Weights of a small multi-label audio tagger.
Training: 9100 steps, batches of 256.
Rows from block 3 of a small multi-label audio tagger, named by matrix and row number. Rows with one number within an expert belong to one neuron, the router's apart. Each number is 500 + 40 x the weight over its row's rms, rounded and kept within 0 to 999. All counts start at 0. Numbers have three digits each.
Before each expert's rows are labels from the 100 clips, of 14848, where the router gives the expert most weight on average: "top examples" is what is common among them. Only what is clearly more common there than usual is listed. The data: notes from a synthesiser with random patches. In brackets: how many of the 100.
# router: router (model.blocks.3.mlp.router.weight, 32x128), inputs 0-127
# up: expert up (model.blocks.3.mlp.up, 32x256x128), inputs 0-127
# down: expert down (model.blocks.3.mlp.down, 32x128x256, transposed), outputs 0-127

# expert 7
top examples: pluck (69); bass register (45)
router.7:503474524507541545496546498436464503464507499495497501489501483543524548514594431516570415482470452488483477443501457554462465514449510503493458542429491520552512526460473408492534512527508530473494429509571551552536504542551517497546516521417513436527453539529543512564467511542572526455492507459431414550476459423457556530444485503527475516460489498432501478504494550529486518449414
up.0:500430500376500500500534500500526500500543500500363453500500500500500515500567500578500628500513500500458500429500343500500500500500500500500500500500500500500500500488500590407500500500415500500500500500500500500500500500500500500500500500500500500407500500500567487500500500500500500404500500500500500534500500437500500500549500500500500500500528627500500623500414587500500500500500
down.0:500500500500618500500597500476500482500460434508500500500500500500500500500500439421525431500500500500500500500500500500500500500500500500500399500500549507500500500500500500477500500500500500467585500500500543500500500420500500499523500473564500500500432500500500500500543534647561421500403500611500512592500533447588500500500500595500489500423500451500512370500500500500500573444500
up.1:500500500500500500500521500500500500500500471500380437500589500433500604500500500500571500500500500702500569500547500500500500500500500626500500500500500500500500500500500500500500500500500415500500500500500500444500441500500500500500500500500529620500500500500500500419500500500500500471500500500500500500500622500555500416500334500500500500500500500500500500500500500500500500500433
down.1:318500573500500500500500500500500500500500500500500500500500500509521500500500560500500500500500500500500421500500500500500500500500500500500500500630500500500500500734486500500500500500631500500500547500500500500500458500500500500500500500500500500598500500500500500407523500500500500500500500500405559508500500500500500500500413500500500500500500500500500655500500500500500500500500
up.2:478507500425536557500500579629500500500500530500421500477500528500500500500500500500500500500500500418464500500500500500500500538500500547500573448500500421500500500500500500470500419500500500501344500539500500500500500551500569499500571500500500500452500500500500500500500490500500500399500500416488500500500500440500582500430500500413404500607586520500500500492500537431534500500387
down.2:500500517500500424500566500499500500500406449500513500500500500426500500500500500500500442500500500619559500500611500500500500500549500500530444553526500421500442527541500553524500411514500466500479500500500500454390471508558500500500500500500500354500500529500500561500581500500500500500500500571535547584493562418500498609500484500500500437500431500500500500492500500500478500500399
up.3:500500500500500500500500500378580500426500500500456500543440500646500500500500500505500493500500500500500500500500500500427500500500500486500500500500500500415415500451500500410500500500500500500500425500500500500500500500500500500500410500500500500500522500440500500500531500447500441588500543500500500466500590452500500471500607500500710500500450500432500429537500476500500500546500
down.3:500500500500500500522500500500500500500500500500500500500500500500500500500589500483500411500500388500500500500500500496500500500500442500500500462419587500486500500500500423500500500588500500500452500500500500500500405500500500500500580468500500500500500500632607500545500500500500543500500447473500364500500500500449592500500634449500500589500372500500572500500434500500500439500486
up.4:550500500500458500500447444467483500417500500500631500500500500500644500500535500500500500450558500523576547500500500500500500397446394471437475500500563500500500500479579478532500500500500500500500500500500500500500500500500500414522500500666500452560453500500500500568442441500625500500500500500500500523500500500500500507461500500500500500546500500500500583500500500564500438500500
down.4:500378467500500500465500500477614500500500500500500500500500500500500500500560381500500471446500500377411500500500404535500500500396500500500500500500500500500500500463500500500500500406526517500568510500500500500500563500500500500500500500500500500374500500500500500500500500393532438602500500547492500500500622500500500500500500500500500512560500451455619500449563500500500500500500
up.5:500542545571500500500500500500514500500621500500500500500500500647500500500485500500500500484652500500500500500575500500445500461500443500500500500500500500500591500500500500500500500500500440500500500500606500500500500500500500500500500512500428500500500500634500500432500399500500510500500500500500430500500500558667500383500500500500500500500500500500438500500549444500500545500500
down.5:500500398500482500420500500500500500500632500483500500500500500500500554500500571500500500500500500500449500500500500500500508340526404500500500500437600500362500500500500500500500500500500500500500410500500500500500430500500506559500500500442500500564500500500500513500500450500500500500500679500500483500500532500501500500500592500500590618500500500514500500500500500500500500500500
up.6:500500500500500500500500500500500500500500428500459500500372500592614500543500591500500500500524500407485500500500500500500500495500500488500578500456500447500500500500500500500500500500436500536500500500500500568506500500500500500490500530500500500420500416381500500500615500500595500427500560500500500500500500357471588500500521500500500500500568566500500500596500500500500500390500
down.6:500500500500500500500542500412500472500444500500500502500500500485500500500500432421500453303500538500576500500500500500500500500500500500500446530500500404626500500500500500500500419500500505500500500500500500500500500500559500500500500500538500500500429556500500583500602608490510500500379500500500500500500549485600500500500500500428462510500500486412500500603500453500500500500500
up.7:500500500592540500500500500363500500392500500500532500549500500601500500611500449500500500541633500500500500500559500500430500427500446500538500437414500548380500500429500500500500438500500500589533500500538500571500511500500500500454500570500500500500500500500500500394560500500544402500500500500500500500500500526500500455500500500500500500500500500500522500500500439500500500572500
down.7:500371500455500500587500500500490500500500500500557500500500500500500500500500500439500461500500597500500500500500500500559540500538385500500500500500566500500500500500575500500500500500392500500500500500500500500500500500509500653500500500596549487500500500546500500500500500500632500500500634500500444500500500569450500480500596500500500623500500426500551500500500500500500441500500
up.8:500500454500500500443447500363500617500500403500500500523459500547500500500500500500500500500500500500500469500500500500500500500500393500500387500474627550434500500466500500500431500500445500500500473500500500528500500500500500500500375535418346500500500500500500500638545500500444500584500500499500500500472500500500500500578500500555520500500500500500500451500500500500500500500500
down.8:552500496500552500500500500543532500521500562500500500471500500640500465500500404425500500500500500440500500500500500536500500500500500500500452500500500500500500427500500500500504500547500531500548500474500500500500500500500581455500500500500500436500500500575500500508500454609538500500500368424459347500514500500500500500500590500500430574395500404500500440500584500508492447455500
up.9:500590500500500500395500500500500500500500500500500500500500554500500500420548558500500500500500411314500560656500500500500500500461500500500500500500500403500500513500527500500500500500500500500500500500500500500500500500500500586500450500500500570500500500435500500500500541500435500500500500500500500500510500422500500404500500500388500500500500578500500500500500500427605500500385
down.9:500500523500500500500500396512500500500436500500589500500500500500500513500500500500500431500500500500500496500500393500500340500500500465500500500500500500500301500392500500500500500480441500500385500545500500500500492500500500500500528543500500500500500500437500561500500547500454510442500500500500500500500500500500500443500500500500500500500500500500500500500500500500422339500381
up.10:439507500500500442500500500486559500496500500468492500485500500500500500500518500500387500500500500500482500504500459500500500500500539500534439500589500500500476425500500500462500500500459441426397500500500500361500395500500424540500500500500500500500500500518500496500432500500440500500603500395500500500500500500460440500500500541452500593571500421503477500500500500342500391500500
down.10:500500500553500500500466500500500561500500500582474541500500500500500429500404500537500412500500500500500500500500549500500500459450500566500500500479500500500500500500487500500445500500645500500500635578521507429500500466500500500512500537500600599500500500500500500500544464565500542500379411500500624504500500477508554500500500500500565483500500500580500500482500459500500591500572
up.11:500500575500500530500500418500500500485472500555500500500500563500500500487500500423500588500500500500500556624530500500403461500500500500500500500500500485500500500464500481388500500435500500500405500602543600500578491500500500500457492500557500500500500431500500500500461500500500500500581500393500500568519410500500500473500500348500500500500500472427500454427500500500500500500445
down.11:500437532483500500500500521500500500500497466500500614500386500383500529579500622500500466466500519442427509500500500500555500500500500500500500500535544500361500408500500500500480446500500417500498500418500500439500533500500500500500500500500500500500500500500475500476500500438426500503421500500500593575500500500500500500500434546500545500500500500500542500500550541500439357500500

# expert 16
top examples: bass register (66)
router.16:455436461478457418480478483450496505471475527438437531492457484509503507495579396577446465564526519528547518548531510432501522491567570501527482528520479513412477564555505509487497467438497454514503470510499463458527520506475506462411407517491519504521447477530405479460423522482551478515514471520483488510497528501419491550500513496472514463445555476439499542557436436540497469512507
up.5:398500591500486500500500416500500500500500370500500500500500500434500409500500619500500500500564552500500500500500500632553500500500500420500500500550573500645500440500600426500500500500500500500440500500500500500500500500500395500500500500500500583413500500500500500500500500500500500523500500500500401500500500500500500500500500500500500543500500500500585500500500500425500500500500
down.5:500500500500500500500500536500500500500500583586634487500540500500500500500500500500500500500500500385445500500500500500500415513500436500500500500593379455537364491511500500377500500500500500500500500500500574431500500476500500353584500500500500500500500500548500500500500407500512500500500500500500500523551500500500500500597500500500502500504500500500500500591401500500500500500500
up.6:474500575500500567500500500500598500500500500500500500500553500396438500500500500500500500500459500459500500500500396500414500610426500500408500500500528500591500500500500407500500448500486500500489559547444500500500463500500500500609565500500552586415653500500500413500528500500500500458500500500500500553423500462500500500467500500500500500500500500500554500500500500512427500500459
down.6:520500341500500459481500500500430500500500500576500500500574500500500607500500500500576599500500500500500500500588500500373500500500500666500500500500500500482500500500500616500500571500500500500500500500500500500544500500500500500500500500500500500500500500500500500500500500500500581500500500500500500500500500500500477448500500615500573500500535624500454532532500500572427500469526
up.7:474500448356481500500500500384435424500500500500500500500500500500579500500500500500593426500500500500500500507500484500628500500500500500500500500500500338500500500428500380491500324500500500500500500500500500500500500500500500500487500500475500500512500500500500500500500500500500500500500549594500500500500500500500500534587500500372500500500500500501527500500431500500500500500500
down.7:505500500543500557500464503611500500500500451500500520500500500500500500546575500500454500500451426500557500607561500500500500500418500500606557500500500500500500503683500500500500500500500500500489500500504500564500500500500500561500500500500500500500500500500394500500500549500500457500447500500388500440500500500500638500438582500500500500541500448500497426500500397500514500500500
up.8:500568500500500500500500500421500500500654444500500500500547402465481500387588500500541494500383500500500500500572500500500404531500500479500500500500372500500500500500500399500500500500427411500500500500500500500500500500500463500592500500500500585500500500500500431500500531500500500500500500500500500500421500356500500500500500500568500500500500500500500500545500504500500500425500
down.8:500500500500500500500500500500584500500500500513385500500500500500434500500500375500500500500500500413338500361469500402500500516500500533578500500500500500429500500500500500500500500557500500387500500361500466500500500500500500440500574500500500500500500412500500560500500500500500500500500500500559500500590500500500500500500500500500500500397555500500500500538500500571500500500500
up.9:492500500466500500500500497500500500500500500500500500500500500474450500500500500500612500500451500500500500561500500500500500500500500500488500500597453500559500500343500500500500500500500406500500500500500500500500500500500500500703500572500424500500500500500500500574500500486500393500392500559500391500500500611500500500500500500500500398500500500569500490500408500500500500500473
down.9:500500445500500500500500500500500500559442500500500500500500500500500381507500438500500585500485500500500500349404531500624500697500500500500500500500610500500500428500500500500500500500500500500440509500500500500525500500500389500500500605500500500500500500500500423535500500500500381500500500500500500500500500500500500500500500500500500500500601521500500475500429500500500500500500
up.10:500500425500500500500500500555559500618455500500500500500500500500500500476481500500500500500575500500500500500447500481625500500538500500556452500500500569500527490581500500632500558547500500500500500461575500446500456500500500504414500500379500500500430532562500500500500401500500500500573500500500500500500340500500500500544500441500523500500530500500487500500500460458500428500596
down.10:500500500461500500500500500437396500500524524500509500500584596500496500522432525500611500456500500534500569500500563500470500437500565568456500500500387474353500500500500500500500500500425500431547485581500500500464440500500500500500500500527544474500437596500500500430500500563500639466486500500500500500500500500500500494500500427500491500500500476500500395500500500500500500500451
up.11:427500500500514500500500500406500500429500500500500500500500500500500500500500500444500500500500500500500459500500500630500500560493434500500500368500438500500581476438645464500500500500500587500574451472500500500500569500530395617500500500500500500500481515500516500500500500500500500500500500500500452432402445500500500500553500500585500500500423405500530500500458570500458500500500
down.11:500500500500500500678500500500500500500500578504500606500500500500500500500500500500500500500500404388461500500461543500500500500500500522500500500500441500455500515500513500500500500500500500500500589500500500389500500500500500500500500568500500500500500500530500515500500500500625500500516500500500500500500500566500500500452500500500500466435500658423500616642456500500500500546500
up.12:500436500373500500500500500500418500500500455500500564574500591500500447500528500500500500500500538500500439500473500500624500500500504500500500437500500500500500463413500382413465437500500500500500500447500500540435500500500500500471500500472500586500500500500537500500437577500500476500500500560546500500415415500452500500500500500376500500500500500500569500398454500448500500500424
down.12:500425500500500508500500500500569500614500500500500581500500360500501500500500500500395449617500428608500500500500500500429500500500500532500500500500500500617438388500500500523500484500500500500500500500500500500554500398500500549500500495500500500500534500500500500500545607590500500500500500500500500500500572500500570500500500500500555500371500500500500493523500500470567500500500
up.13:500530500500500500500495500500500422473627500500519380500579436422360544500474500500500500500422500526529500500500500500500500500415500500500469516500386500500500500478427500500500574500419500500531500500500500500445500443509500500671500500500500500500500500500514500553518500500500589365500500500500500500500500500500500500500500440568500500500500489565500479500500500466500500469500
down.13:500500500500500500500500500485500500459437500500500500376500500500500500494489496500452500500500500476500419346500500500500500538500582500500500500616450486392500500433500472558449500434420500454500428397500500500500500500500630500500500500500545500500366500500507500545500500500500500500500454439500500500458500500422500572467500491500500500500500500621500500479500500500500500500500
up.14:513502500580500500500544500500500564500558500500452500500459500593500500500500500500500591500513500457364440436429458550500500500469500500500500500500595500500500479500540500404500500603540422500500500585500459500500500500467452435500408500500500500500500500500500500500419500500500500500500500500500500435582500500500583448388500500500500547500500500414500500500387450488500500533500
down.14:500500519418500569461531500500438466500500500500500403500544429422462558462430500474500500505500402470500500497500478500486416552494500554500540500543449478500486487500568500500500500500453500500480500500457547500443500569558500587590605500500525500500500500500551500516500518500500500429500526398549513522438566431594500546537488500500521513500500549560500500500512590461500573499480
up.15:393500500518594500592584577500500500500448558500444480478500500585500563500500400555500500500446442403500500465500519521500500500449500500589500500500455500500500550500405554626579500500500556522500430500500500500500500579500547500461500500399500455550500470500500500500500500500548500479530500500430500500500500500500575500540500500500500500500437500500500500500547500500500500500574
down.15:500500561500500587521500500567500500480500439463500477526500500521583500500477500500500500500500469500500577428500500589500583493404500500500500506500395524443607562500595549500500548559500612418500500506500500500452500500521521588500500500548500409500526500366533500500586500500500560500500500500500500500472523562500446514500500550500500500500500506500500430500500500442500500500500
up.16:367500500338500500402500701500394500363500500500500500500500500500500569500500500500500500624648500500500500500500500500500457500627500500468500500500500500500500500500500500500500500500476500500515500500500500500500500500500500500500500500500500500500500500500500500500500500500500500500500500500560500554500500500500500500500500500500500500500500500500500500500500558500500540411500
down.16:500500500613500500500455500500500500500500432500500500465500500500552500500660500500500500500500500500500500500500500500573500582500500369500622500500500500500500500560500500500500500500500500500354500500500475500500500546665500500500500500342500500500500500500500500500500628500500500500500500500500500393500500500500500500500550542500500500500500500500500500500500500500500500500500

# expert 28
top examples: echo (67); pluck (56); tremolo (52)
router.28:499497507515523504507438433530432454437578421423546526481463495521499503560498495545432535446519471452451475493473436421502572539499447506473507529479563533458555486559431475482506509524418520518468483514530562445450466443439434493440501458477506515444512479455531505488554452556574539493508541492532539569537456502525514445492527498504511526508565473429488504471430532456508510499496
up.0:500500468500500500500409462493500500463500451403580500445428469585513500532436500511451500500500481500520500500529500539500575545500486517605545500472480500500500542500370500500500483500500564500500500507555585500500500563500500500500608533461596500460450501500522500500558500567500557500500456491500500492427473488573500387579500500500500551500500500460500587512500500500441500500500
down.0:500463532500500500500607500500500451581523533500374482457579500453495494462500471434500561500500500500500500500500518498499411500468500571500430500536572500500500405500500500407500500500462500500383464500411500500500543500592500500500500465547500500486525500459472461500500598500500361500500522500500500500542500500500500569500452534500500500500527500500411500531500486500574449500500
up.1:500500500500500500500500500500500500500500500500500500500500500500500500500500500500500582609500500500500500500500500500500500500500500500500500500500609500500500500500500538500500500500633500500500500500500500500627500500500500500500500500500500500500500500500500272500500500561500500419500383500500500500500500610414500533500500500500500500500372372500500400500500500500500500500500
down.1:594500500500500500500383500500500500500500500500500500500500500310389500500500500500500500500500500500500500500500500500500500500510500500500500500500500584500500500500365500500500500500465500500500500500500500500500500500500500500500500500500500500500500500500500500500500500500500609500500500500500500570327667500661454500500500500500500500500500568500500500500500500500500500500500
up.2:468408500434500500500500500500500500500500500500491500500500500500500500556500458500500500500321500500500500500500500500500500486500500449428434500500500500500546500500500500340500500500500500500500464500500500500500500500500430500500500500401500500500500500500500500601500500500500534629500500552596500500500500500500500587500420500500463336500500439404500500500500500500500445500500
down.2:500500500500500500500500500500500500500500500571500500500607500500500500500500522451500500500500500500500500500500532500500427500500500500500500500500500422500500629500500500651500500500500500353500500500465500500503500500367500613500500500500538500500442500500444431500500500500500500500500500500500500438500566365500569500500537507500500653500500500576510500500500500500500500576500
up.3:500422500564500500500500500500500537479439500500500500576500562500500500500605462500585459500500500500500413418500500632500500394500368437500500422500500500500500500432484500500500416500500500500500500500500500500500500500500504500500500500500473500500438500513500500500500500500500500500500440531500407422500573500500562500421439500474500405500572574500435437500500500500500500500439
down.3:465500500500500596499500500557500500434530389500500500500500500500500500500565484500500500500500576500500497500434500500500569500500500500412500500451500500500471619500500500481500500500570596500440500500500500371489500500500500500500500408500422500500500500500665500500500442500500500500500500500500500497500500426500500500484629500500500500500500552500500500500346500500500500500500
up.4:500500549620500500500500376460500500500500500500500532510500500535500487500500500500477379500548500500500500500500500561500500500500436397531500500469500500500500579500500500500500477500500500500500500500500500500500484500500500538642500500500500500500500500500337411416500500500500500500500500500500399500430500338543500500500500500500500500500500500500562500500500382500500500501500
down.4:500500500459500500500409500500500500500500500418500500500500500500401429500500413500500500500500500500500500500500500500404500500423500500500500500500500500500500500542500404500500500500500500500500500500500500500500500500561500323501500500568500500546611500500500500500500500500500500552410433406500500500500500500500634500500500402500441500500585580379500500500500500500517500500461
up.5:481418500500500500500364500384414500500500500500500500500500666500500500557500500491500500500500500435454500400500500500500500500500500500500500500500617500500500500500500500434500500500500500630500500566473500500500545500408500500500583500500500500426500500500500500500500500500500500500500565500500500500500500500500500500488500500466500455500612574482500624500500500421500500500472
down.5:435500500439500612568544500617500500544500546500454500414500500500500500500500500442500500500500500500500500500500555500500500500500591500500500416500500408500500500500500500500500481500500500393411500372417500500523500500557565500599500500500500500511500500500500414500500500500500385500500500500500500500500409424391500500500500500448500500500416500500500500500500500500544500500464
up.6:500500565500500500500473500500500516613500500500500500500500644500500500500500444500506500477500500401500602500500500500685500500500500500400500500500500500500500500523500564576500538500500500500500500500500500500500500500453619500491669500500383407500500500500500500500500500500500500500500437500500500500500500500410500520500500500500500518500500500500500500500500500500500500425500
down.6:500500500500500500500500500500500500500500492500500500500500461500500500500500448500500500500500500500500500500500500500279610500500500399500500500648500500606500500500500500500500500500500500420500500500500500500500500500500500500500342500500500386500533500500500500500500500500500500500500458500500500500500565500634500500500500500500500500369427500500500500500566500500500500500500
up.7:500500500597500500500500500500500500500500500500500500500500500500405500500500500500500427500500500500500500500500492500500500500500500500642500500500500500500375500481500405500500444500500500500500500500500500500500500500500430500500500368500500500500500500464500469387500500500500500618500500500374500449500500406584553500500500500608500681500500500500500500500500500500500500500493
down.7:364500500414500500656500500500607500500500500500508500500481500500500500500505500500500500500356430500439404500500392500500500500435500554500500500500500500432500427500500500500500500500500500586500500500500500500550596500500500500500500500500469505540578500509597564618500500500500500537500500388500500500500500505500570500500500466500500500500500500500500500487500500500500495500500
up.8:500500473602500442540401347505500500500500403435500575500500500562551500500500500500500500500500500500500500500500500500500500500500444500576500541418500500500500500500405500521435500528500500500500500500566500500500438500500500500500500500470624500500443469563500500500554568500500500500468426453500500500500471500500500345548500500500500545500447500500500568500565500433500437500500
down.8:500500555500581574500543500500500443500500500514374465480616500415460500500500412500587592474500500500500500500482500500426500500500500569500500500573591531500520429500500415500500500500500500465415417500500500500500500500560547463469500500626500500500500500500500500500500500500508436550500500488500500536500500512500500500370500500500500425500575500467460500500500500500558500500500
up.9:500500500556500500454500500500500500500500500500500500500500424387500500500500500500500500500500500500500500500500500500500500500500500449525500500500500500500500408500500460500500384399500500500429500500500500610500500591613500500500350455500500500500500500500588500690500500465500500649500500500500500407437500500500500500500500500500500500500500500527500500500500500500471500500500
down.9:500366500500500449500500500500500417446500500500569500500500500500500500635614500500500500500500500587500500500500500374500500377500465500500500500442500500443500500500500500500500543500500500500500500500500589395500547429500500441500500500398500500500500509500500684500500500500500581500500500500500500500500500500500500500453500500500500500500572455500500500500500500500500500500500
up.10:500555588582500500500500500500500500500500500649500500500500500500500500500625500500500580587561500500500500500500500500500500500515500500500500500500500500500500500500529605663500500500500500365500500358500500569500500500500500500500500500500357500500500500500500500500500500602500466500500500500500500500500500424500500500500500500500500500554500500500500427500500500500500500500564
down.10:500500500500500500562500583627500500500500500415500500500500500654500500500421361500500500500500500500500500428500500606524500500500500500500500500500500520595500500500410500500500500500500500500623500500500500500500560500500500500500446500500500472500500500476500627545500500500500500500500500500500500500389500606500500500500500500500500500442500500500500500500563500607443500500500
up.11:500500500561500500473500445500500568500375500500500500500500576500569500340483500500500500500489500420500500500500500584500452387500500500500500500500500500485416500500500500596416508433500481500500500366500500500541500500500570555500500500438500500500500500500428500454461500500500500500500455500435431421500500500500500500500500500500531500500500500580500500500598425441500500500516
down.11:500500500558500500476348500447510500500500500500500564500500393522388545522553413500500500500500402500500500500500436500401597580500453500500500501500500518500500500561500500500500500500500500500500429500500521500500500500500500500500500500500402432500500500500500500578500448500500500500500413500500500500500500500577500500500588500500500500407500567362500500500446500500500500444500

# expert 15
top examples: gate (100); noise (35)
router.15:447483528532510457474511440484545499490462485466544432538494445467486541470500472522464467550505499499504487458427482551509495502461480477519470520523452502424499414498511434516446454461509500470574476450531523453483488534508461539493504474477515548427478554519546449537478526441507620475499469548504444456463482471432492536459412478496470510507454426466463513473455502446374410473480
up.0:536491500500500500500500500545500500500469500500500569500434544539500500500543557456586460500500500500500533493533500485500500468500467472494545399409613500500462528452500471402500463574500547476520468482400468533500531500553535500484500554500558500529543452499500500416500474500500426549468500526462456484514500591533546460485531500496500474440466556400576574500500516603500500517456
down.0:572500500442425392523445456512500500443500551500500540500500559529445500500500551538620500500500500567500565508470500385511500500500450500500500500425500486522500437435463500531500439500500537402579500452473500500530548500518500500465485500500500500564562439500500500445405500457569443500563500537500456448500500552541522500417500473500500500500500527500500500450471500562453500545472
up.1:769500500500500500500500500500500500500500500500500537500501500500500500500500500500500500500500500500500500544500500500500500500500500500500500500500500500500500500539500500500500500500500500547500500500500500500500500500500284500500500500379343500500500500500500500630500500636500500469500500500500500500551500500500500500500500500500500500500500500500500500500500500500500500500500
down.1:538500500500441453500500500500500500500561588500500500500500500500500590500500500500655500500500453591500534500536500475500500387427500439500404604446500500500500500500500500500612500570500500500500500500500500500442500500500500480500500500500533411465531500500451500500500500500500460500608500500500500619500557500500546500500500500500500405500500523389500500428500521500500476500500
up.2:500500500500500500500500500500500500500500500500500500500500430500500500603500365536500500610387500500500500500471500500500500500407500500500500500500500500500500500500500447597490500500500587500529500500624500500500500500500500540500590500500500500500500562500500500582500500500500500500573500500427500500500500500404500589500500424500500500500578500500500500500322500500500452432531
down.2:464500500500500500500587500500500500585455500500434500438585500500500465500500500441500500500500549500500485500500500500358500591500547500500500471579500500500446500500500500396500500430500402500500500500500500471500500432425497500500500500500500500500481500500542500500537500500380605500500500500587569500500447500500500500616500500500500500500500460500500500500500500410500500360500
up.3:500500500563500586500500543500500500500500500500481452500500500500500500435500500518500450553432455389407400420500500566399500500485500500500595446465427500395500500500500472399500462500500500448543436500500500553546532500500500500500474500424500500500500541462543529500537500500446500500414551541500500500500530423500500500500500500500556500500436500500500500575579500599500500500500
down.3:500500466500500500500485500415549500500456500500500500500500500500500465500405481500472500542500500548569500500447500500500500536500450500500500500556500556500500476432506500500472636431566500500500500531500649500584500500500500500500500500539445610500500500500499517500500540452500500500376363423500500500433500500500463524540457500583540500563500497505500500500500416476500518500563
up.4:500384500500500500466500528525500500500500500500500556500500500500500500367526595500520452500500572500500500500528460500500500452461500500500602387428500500440427500500500454348521500522500500472500439478446500500500500500500500500466500500433539500500500500500500560432500500455500500511413582500500500500500557539500500411500500500500567469500363555465500500500500500500500502500500
down.4:516500500500500539500385500500502500500498500456500500500500500540460429629500500470500500500500500414500500500391451500500551500500448419500525500500500500500500421500500500608500500464500523500500500500500500500567500500500500512570500500500500604544500500397500500500500500424539565587500378500500500385500426500500500553500500500525500500500500500500500517500500377500500500562500
up.5:500648622500500596499628580466500500500500500500500472500651500615500500500500500491500500500500429547500500500500500500500500500477500581500500500500500500541500500500500578567500500500527500473540500500513500570500500500542500500500500577500500500500500500500500500500500500589551500500500500500477448532500500500500500564500500500500500500500500500500573500500373500545528493609500
down.5:611494500500436500500500500500500500500500500625418500500500500393500500500500500500500500500500500616500500500500500500500460500500562500500500500509511500500399500500500500500500500500500500500500500500500500500500500500355500651500500500500439500388500500500500500500500500500463500500525500500582500500500500500500402424620500500500500500601533427500500500500500500424500500500566
up.6:500500521538500526500500564500500500500368561500500500500500425500500638500500500557500462500500500500538500500398500541500515500416500500500529500500500500429500500500500392500500500500500500500500445472566500500500500550500500476500558500500500500500500579500555544519500531500500543500500571483500491489468500500457500531500376424500500435500500500388500552430500500604500451389500
down.6:451500500500537520500500500500500500500391500500500500463500500500500462534500484500418500500500556500500474500496500561500500613573500510500500442563500500500474500500500500500500500404500500483500571500500500500600500500373500500530500458557452560500467500500566500500500500500425500500500304422555500500500454442440450530500500500514500500500500472508500500587500500399500542500500
up.7:500500526499500500659500355496500500500500500568489500422500500500578539493549554500500500440500500506500500500427500500500500473500526500500500500622500452577500500500500500500541500500500500500500500500500500441500473500500500500500596533540500481500500421540500500500314517500500537500469500500475477500500419500500543500421500436500416500500482500500500519478500500500410500500467
down.7:447500500500500480500500582500500595500380500500543500504500500500500500500500500500500500500500571419500500548566500500500500556500550561520500500500500500500494580550459500500500500473500500607395603500500441500500500536500500500500500500500500500448500472500543500500500500500453500500500500376500500500500500456498500402500500500554543553594500500527500544574585575456548591500589
up.8:372500500534500500500500500500500500500500647500500500500500500500500500567377352535500417628500500500500500500500500500500500526500500500527500500500500500457636500500500500500461500500500500500500500500500500500500500601500500500336500500500500500500500604500550500500563500500500500500590440500500500500444500500500500588500500500500500500500500500500500500500500500500500500500500
down.8:460500500500580500500555500500500463500439416500500500452500500500500423500500500500417500500500526487500472500500500547500500617500500542500500453568500500474500500500500500417414500408500386500500500440500500500581576500397500500536500500500454500500474500500548500500500500500405524500431500500567558500419447500500463500500500499512500526500500421559500500571473500390478500407500
up.9:512500477487500500500500500538561596547500500554500500500601500460455500500504500480500500568594502500500500479500559500576500500557500500500432500515500500562500527500500610549500604500500500500415564500500500450500392500458500522500500500500500500500453500500421468500500500500500500414576418500500500471500500559500470527534572500500564540500472500559418381500500500500500500580549
down.9:500500500500500500500450500540500446565500500500500521500475500500531500483500500500573500500585462457457500500500500500500402500500500506501500504500500430500500500500483500500500500500463420500574449444500478500500554500451439555500511500500500500525500500500427376454499500607562500486500716567500500500500500549500517500437595523492461500460605500580500500500482500500496500500500
up.10:686628500500500500500368500500500619500500500500590500500500500500500500500418500500500567500500500500589500500500500500500500500500500500526500432500500500500500500500500472500431500500500500500500500525500611554500500448500331500500454500441500500500500500500500500500516500500500500500434577500500500504556500500526500518500500500500500500500500500500407500500500500500500500500591
down.10:575500500417500466500500500500435500500527579500500500500500500500500634500661500500500500500500500604500546500551500500500500383441500398500408599413500500523500500500500500500625432500500500500500500509500500500432500500500500470500500500500514500500534500500483500500460500500500500500500500500449500500500567500500519500500500500500500454500500500358500500428500500543500489500500
up.11:500575568500500500445458500500500500450554500500500456500500500500436500500500500500500500545500500500500500500500500500375489500500500463500500434500423500500500500449500500500475500463500500485507500500500500632514500500500500500543417578500453500500500500407500449500582536500468508528461500510613500500474485380500428500500500596500500500406500500500444500579500500500604577541415
down.11:500500431500500500629511500500500500500500500500416500500533500500500475481500500500500500500410500605500500500500500500500500500500500500500500500508421500500500428500505500428500500500590500474516507500500623530558500594568500500447469500416500500500500500597500607470500525500500500500432500500500428500467500551500500500500500356500500500636500500582500500500500500500500564500500